{
  "model": "audio-text matching model",
  "dataset": "synthesised sound scenes: up to three everyday sounds over a background",
  "train_examples": 26041,
  "noise_aug": 0.002,
  "time_shift_ms": 50,
  "input": "waveform_16khz",
  "encoder_arch": "conformer",
  "encoder_norm": "layernorm",
  "encoder_activation": "gelu",
  "encoder_mlp_ratio": 4,
  "encoder_head_dim": 64,
  "encoder_fused_qkv": true,
  "encoder_qk_norm": false,
  "encoder_inner_norm": false,
  "encoder_moe": "soft",
  "encoder_num_experts": 16,
  "encoder_moe_every": 2,
  "encoder_expert_mlp_ratio": 0.25,
  "encoder_slots_per_expert": 2,
  "encoder_shared_expert": true,
  "encoder_wave_strides": [5, 2, 2, 2, 2, 2],
  "encoder_subsampling": 2,
  "encoder_layers": 8,
  "encoder_width": 160,
  "encoder_positions": "learned",
  "encoder_kernel_size": 31,
  "fusion": "cross_attention",
  "tokenizer": "word",
  "vocab_size": 93,
  "fusion_encoder_width": 192,
  "fusion_encoder_layers": 6,
  "fusion_encoder_norm": "layernorm",
  "fusion_encoder_norm_position": "pre",
  "fusion_encoder_activation": "gelu",
  "fusion_encoder_mlp_ratio": 2,
  "fusion_encoder_head_dim": 48,
  "fusion_encoder_fused_qkv": true,
  "fusion_encoder_bias": "none",
  "fusion_encoder_qk_norm": false,
  "fusion_encoder_layer_scale_init": 0.1,
  "fusion_encoder_parallel_block": false,
  "fusion_encoder_inner_norm": false,
  "fusion_encoder_moe": "soft",
  "fusion_encoder_num_experts": 32,
  "fusion_encoder_moe_every": 2,
  "fusion_encoder_expert_mlp_ratio": 1,
  "fusion_encoder_slots_per_expert": 1,
  "fusion_encoder_shared_expert": false,
  "fusion_encoder_positions": "learned",
  "fusion_encoder_cross_attention_every": 1,
  "residual_init": "none",
  "optimizer": "adamw",
  "learning_rate": 0.0011,
  "beta1": 0.9,
  "beta2": 0.95,
  "eps": 1e-08,
  "max_grad_norm": 1.0,
  "max_steps": 9000,
  "batch_size": 64,
  "epochs": 22.1,
  "lr_schedule": "cosine",
  "final_lr_fraction": 0.05,
  "warmup_steps": 1800,
  "weight_decay": 0.2
}
Rows from block 3 of the fusion encoder of a small audio-text matching model, named by matrix and row number. Rows with one number within an expert belong to one neuron, the router's apart. Each number is 128 + 24 x the weight over its row's rms, rounded and kept within 0 to 255. All counts start at 0. Numbers have three digits each.
Before each expert's rows are labels from the 100 texts, of 14976, where the router gives the expert most weight on average: "fires on" is the input token at the peak. Only what is clearly more common there than usual is listed. The data: synthesised sound scenes: up to three everyday sounds over a background.
# router: slot weights (fusion_encoder.blocks.3.mlp.router.weight, 32x192), inputs 96-191
# up: expert up (fusion_encoder.blocks.3.mlp.up, 32x192x192), inputs 96-191
# down: expert down (fusion_encoder.blocks.3.mlp.down, 32x192x192, transposed), outputs 96-191

# expert 12
fires on: "phone"
router.12:140151158138092139127112140138144084110135156119117152128157101104117112172136128158128132106161108133165106095164130162170182164115128139132106107121093068105147107111172082087111077103149098118143154098092123099124123163097122087146143129120136123162097142124147101121134130135138175154
up.0:131117127142117136141126089140130125160073061082111152103145119120155115145136184112114125102158130158143124101147112131112154115115100156170130111134102114134109099128131140163141126119146117150145116139148115105067112160147133119148105126116116124131113102084155113102135119132127126145
down.0:123117157096110151146119188098100112124160155178132136153144113138092125105161082154122097153112084126151098116110143163140140148154159115122114129117114099118108117133136096128102099135108168112122130111107158111135143130104115099127087136102162130116154151105142111160109116149145131140
up.1:134131120154128091092125104158137125148115116120135109127099165138176171140150120128127165137129155118085150127113100086095109133168093164125119148091133126112122171104102128153133158161126146133126099155153103128111083105119119174123140123155074160142117137138164148176142152081130096102
down.1:096156087131154123110185125134135125118190118136112106120101122124143145134121123126135155092152144103123133151169141106184116129112122095097172133118102141174146136132108155150125168133134114124106120150138148160145113157139140131118140113137148142152193074133090135068070134094130147093
up.2:113134111130144129112156124090098134123146166106148129154110135123152144088138143098132142177076130094087136167132120110125098125134178076106123159135122181155118143164087137123136136124080131114161112120136148170152112107106151136120114121155147177121161146105090146140111129112108129119
down.2:128108134090169106120087146163106112128172158154116132145135125133090116122135062135109148119157114130117127102118118145141153122183114123144103162146109110084134160128102084085091104114143162160110130106163122139135128109125090144120131101149110136143115174127142113147121124144137132157
up.3:145128106138115142139142083133122128146077083084116144096153098107136125144141176125111129111152103150145130118159111148113146105114114171176133109144093097142113104137140147144139118122127105167132123109144118078081133162156133129119132141122133124125081096089157112087142126105128132132
down.3:104107133086097142134119186087096114096158172156134136152123138121082097121142084156112108163122098133156111116132138144141154162148164118119110110122132100105103116150153097127100112132114167122129141099118151103138136115133096108117087155103149118120161161102146107171121090161135109153
up.4:121085147118128159155119144171108103131173147121135142058152109104132130137143101161133173176114099107138123144146114148140145154164120106079123121121130131109107113121126137097128070120098115144137164103095126113171128098142151139146144125109137093147136164198154122175133137129168142140
down.4:107124125117136073067109128141117138188162162117106116138134174135131119111103085148133117128165146081118160144159115106133120097167122124092136170113110128103113178121106113122110126114144127173126158131148109156137124147105102185107138141147117116148163149097090161162112117140167145138
up.5:083130113126127108143141152105085126125147206154158126159118140150092147135104111133135108162081155074104123150110150111142132113160137069110137146129171133128105153112133115129107141140123137100124142155106142137175101097124132101151090104162142147116211136149121148121094154130122145131
down.5:136123177103125158173124128135080111116111128128107173117144107111095112138111126138144137138149115187106098077103190130116126124105185137142128106132158122105144073172172104106142093130144146110152145129082157098122150114119116126123121126099168134113118147114154104114125098141124133115

# expert 16
fires on: "reverberant"
router.16:138121120113085147148092131116109084125129140137120136145145134109118114197104096164136102089142089140149109122163173143161169180127139125135100107134133110086154121149139085124116087099159126123111148124120141114153124145096109122080128127098172099154150165100136107091132123141132185163
up.0:101130120100135115122111166096125107108161178132146127177095141161107149127099082138172120165104135108090113142115124112136122131152143093094083170114175142125157124093119106130091135149117152099093094139144172158167130057127103134125116111125118144130176146175091153163099120144122107104
down.0:163127131108126130147104151117102109151093154177140133177138133112106106140149103154133097128139095147124106122116176122108154117114136143143088101134158135099115130163160118084127108132137130146147180099070145094078135105154104109107112123098142096119083156136178087109148114168109113153
up.1:100149111137147122140147120120125147087092150147142129156115102125159127107120167119098138145118156147132124139097150117139123058102121126129184118152132158140078134143084147129131160150152110118111117172125149178127107155120153116157099135148109116119160092102107116090114162119105132107
down.1:140135117155115073112099120160131133145130114110124115143102132120131152150130093142136160149113146104109157151145123073131106133143085144101135125112139149147131175075098140143114147122139128139132148149147096112120087150108142163136153122156075114147159103134134148165117165069137130096
up.2:140121156140114147150128100147124146138093088093119114075160098103145124099121156079110127137142113138141115130153113158104141111096156150156155112132077096131117129131147116147167088110105124155197181117120093092094139140126159110116128104087147146131095115121169105087167139125118147146
down.2:127137101140157100091132092155150136123117111111102105119112141123181173118116130093126172124130162107112152149140104100105125163125092129106167159109125131155142167108101162148146156134111137169167153151134088160130106133119147170161112139149056156131154092125127168144130170083117126124
up.3:099157129144118113135103177135139097134164124094150123131105144167158180150109056166144133133118129090121142116133130085141131131162105130051108147086166159114157144080106114135091151148135144131127096149147134125156119094109108136112144135135111144167161154142135150171115148138163121114
down.3:127139169066122173187133140113090099114105113161109160130154137147098087154140135130131092109155129166148087130114171123143107091089154114133146128149100129137114085147164100124101110120126127128128154090108175138148163117100131085116126139123162122112151145135120104082120121155115113169
up.4:113151100153116092112098144133143101126152144128151133145109155160127174149117075139136115138133137076121134133120138103132143140168121155062116142091145174094166163093132112133120159122120133132139107135111113139133113090114106149101130116128092127160148135182142128203101153131167118129
down.4:155130149089126201181149119095117118107110142154137142147167104114109099129150125135123120148104135156148085131132147142135135127084147120151153093156128144164120090128165114104136112124133135071131141129099164117117165097093134106130137123101173134077098156140117117073135107150084109152
up.5:122166118170127100153058132166166130156123076107113083117100133127146171149132117177134154121131144127104120087111107083144185127168101135083116095114090118086116159120111128161123153112197097146115105154107116097117102132128128137111145147145119148154126132090133117147140123121173146109
down.5:114130129082130148136117143102118122153148168183135121130157139113088100138129101126085115103127092122161081124109118138143142088120175087118131126118122178099123135140142151111118146131113148106105108149154162166109159108093127115098100096125159127099124168116111103140137091147115128145

# expert 17
fires on: "beeping"; "reverberant"; "a"
router.17:147126165135092129146089143134135104124134145112099137154126107110132121158142101148124094096129085143146096074147134134146168152115104138142103105128100077090187113124105090117105083096172122124140139121095125088111138133101105122107119134139130111157138158128143070120124144123124153158
up.0:141127104145151069085105122139150131163115119114119094107091163144157161140150087114122165147132141095100150123134094090119130131161075151119122155112126144121111163083097129126124161148121172156150115148132101140151085096132139160129148103148075149156131122131127158172125159096137096120
down.0:109149113163130126118163125133176128108141126096107102106097123121156175137116160111147144106140159119134170152184140098151124145125121115101158129123096133140150156092106142139144149132121108154105095165170125150129097141136141141111125135148143176156167075142127151117107165095140149081
up.1:083128107164156112078172133098137124110123129127161123133117150149123137102136153112152140168124162139122139143086106115112096096113129118119150151139138147145099137161105172145141170125105139104104087170143144150152163129178149130135128117149134154111157129142107137096113109063129081075
down.1:112154142149132117136150158104105158164115107139078122137156139142087106145107102153143108172117158138175105132123114137139137137140162129153145148114112131114100115144155077105163095133138168137132155101088140098166125103132097114137096128144128124129111146105122117141139109179147103162
up.2:111119119092146099091162131122108118120145126148125127134129165166087134107134094116159143159093195094112142142089122132146134157140165166132161177092154099157145155114104125124130105132142150098125143150149155139141127104109140140146129120123158138149118134133104162135128155098144087128
down.2:150142160098156129132138126172096106095124159137139144149153111142125137090157096156130114134112120094118119130111122114092128110142138165158121118126158116130115123109150161075105146114087146117187140071098103085105166171109148109107129118134144114118127139147114119145114115196074108134
up.3:117165081145167112080104101146139138127124094079143109079087166160150158118154140115103136130136154100129139119098104095099125121136133154112122183099108136121134125123117157119107162154106179148150155159130100119137116100116133171115145114159107155145128131135118168160141137100162109126
down.3:125142110160119104110136104145147149125103150126112101146129155144186136101150152119139172092133154104157162136171103123139117145115077088125158129156110133145140120100082151145134130102130102147114157160132138158136091142157149132144139121133099140138147099138113156128144171086128103098
up.4:098173103129153113120149109169129123107132097088121123068141141142167122121130155110141146151131151146121183129127101114088107117123157144131166165140118170139132141153110130157169164159124120119126117125147142134124135106111143129131162116154141170150155107136121195137169116126085113084
down.4:134133106128130092123123148131152143173095155141124156149085193147133114110127114088132131130124129106109130153164099112125102120161100090134125166133152137112108196122119125161151115117134133168105170117185149116170115143120130158123106153136087113110128122107116138154115152118122117110
up.5:099171101167154112101141131131155153136152125118143120147103113157141169147151109142151159146103155139115141170119107120133151153135134111093117134114142158157122132108106127143134141142149136125097092180149135149151115074118118158126140144161108184146165116148110153112101124121171123095
down.5:122124136095091148168155155126120101127139140164141124138148104121132129102166134151106095117138110143143121101113173139136140125132117145134135117132139103099129104152128111075120123107126124092166111112095166132129130109077107075146083137114172102105112166124136107099096065169133123149

# expert 5
fires on: "<end>"
router.5:150155174136128144143095117113129102111127157156137149104165116100147122138093091176113112094133098127170111127158155129172152160144157116102104121128117100102140137105140100113111100088130122146116149106102128121140145152069101117108111130147149097175128150119162090096116138119145146161
up.0:118145143125103140162096160127106099105140163138151122158129117175132146134101071139177107109139146078127121119130153098164154136159153098066086140119154148117135147069163116110081138139154146137124092145106117130153100099107101133095096141122122135175184157161132149160087140132166129124
down.0:202132178121086130184114082124108095161096120138166163148148090107106094105126128158148127129090096152108116112106154111131151129109141111134107117117139138114122096146157125118121133112163111120185188106052098098086135119131135113133138124127155124133113173137166115083139087145148094130
up.1:116122127133162096095102097129148128139114087096086112119097139156159139129205142122136147145112147110120143138099066121105118122122082167115130146104129149130120145105126137142141120137100151127132151127180108134139110126173145168113146133146065143136122123157148153158124129093158103113
down.1:091122090145128118093163141126176148126148149172126139128107162128157153119131130118094176123153152120129142146171125121135094123129140086132192169106093114149118156108067155131153166136136121116127156153147144122119109147137166134114143108128114172119167107114067161111137148108104120107
up.2:146144123147146086094092132134146134191118114112100109130105163145170130129161101120123148121119144091124144119099087117093140131156095147112153141129148132121106136126077167133132115143162125170133107134127131125118091122149160199145148119165080098135133119116115144143154172095140080108
down.2:076143092138148128118105136136164122136165109116114118082110167141148128163101147139128152110158124097119124138102139099106145129134145126100116153128150144167125156113096118166139158127108138149109101154171178181165108137148124154095130137125103146138165066123092185139156133089129146090
up.3:105122142119155081119127129145127143166108110102123116095096142123152159125176121128132163136110143121104156133116075103093108136157100143137141147151138156136120143131105146158151121124138165142149142128144085108150076106165132181125145092153088147143116130164113144164144153095148124094
down.3:108130108131144112089148133145183116136176148142100093109071176126144124101115122131133142118142142090112143160173120086124078139159118087103139165142114139140149143092114149126126169108127118133115118154124136150148113146108171136126147122163117153098186115097077142148090164122144141115
up.4:136131109157160068070122096128096164155124064108146126108097173152174143132179126108134137147138124136100157167116081109107099105141107152122116165117117141115127170109123151118174139145117169162129146134107118148110136100154129140132142086149087103129137131133166161106126110084130100104
down.4:140156147162127173132169111128137155117145147110149144149134092148174141106155134096158168142121138100186133148151103127083114144090118146155191129119118150167101124128118148105162113126101152141133126163142122163124129114149124107168114136129170130113150090102092136099166143118107121131
up.5:114134129165153117113171132095131113111113147158147102115125130078147134108089157124092127124119162110098137133087149149127141082077121099140174113130159182098103122161132111142145155140149101122108130177145151161104145143144141147106130143151136140163166103081120104114102128134120133132
down.5:131109175093123133121131144138114138144155155157169126168128157152110102097116083166086144122159126149073125158157091143176098137133162094094109126118133116098126106162112120055071138136114125106137112160117149140134163122107167125137109142120161159112126152134114140090117097158170118112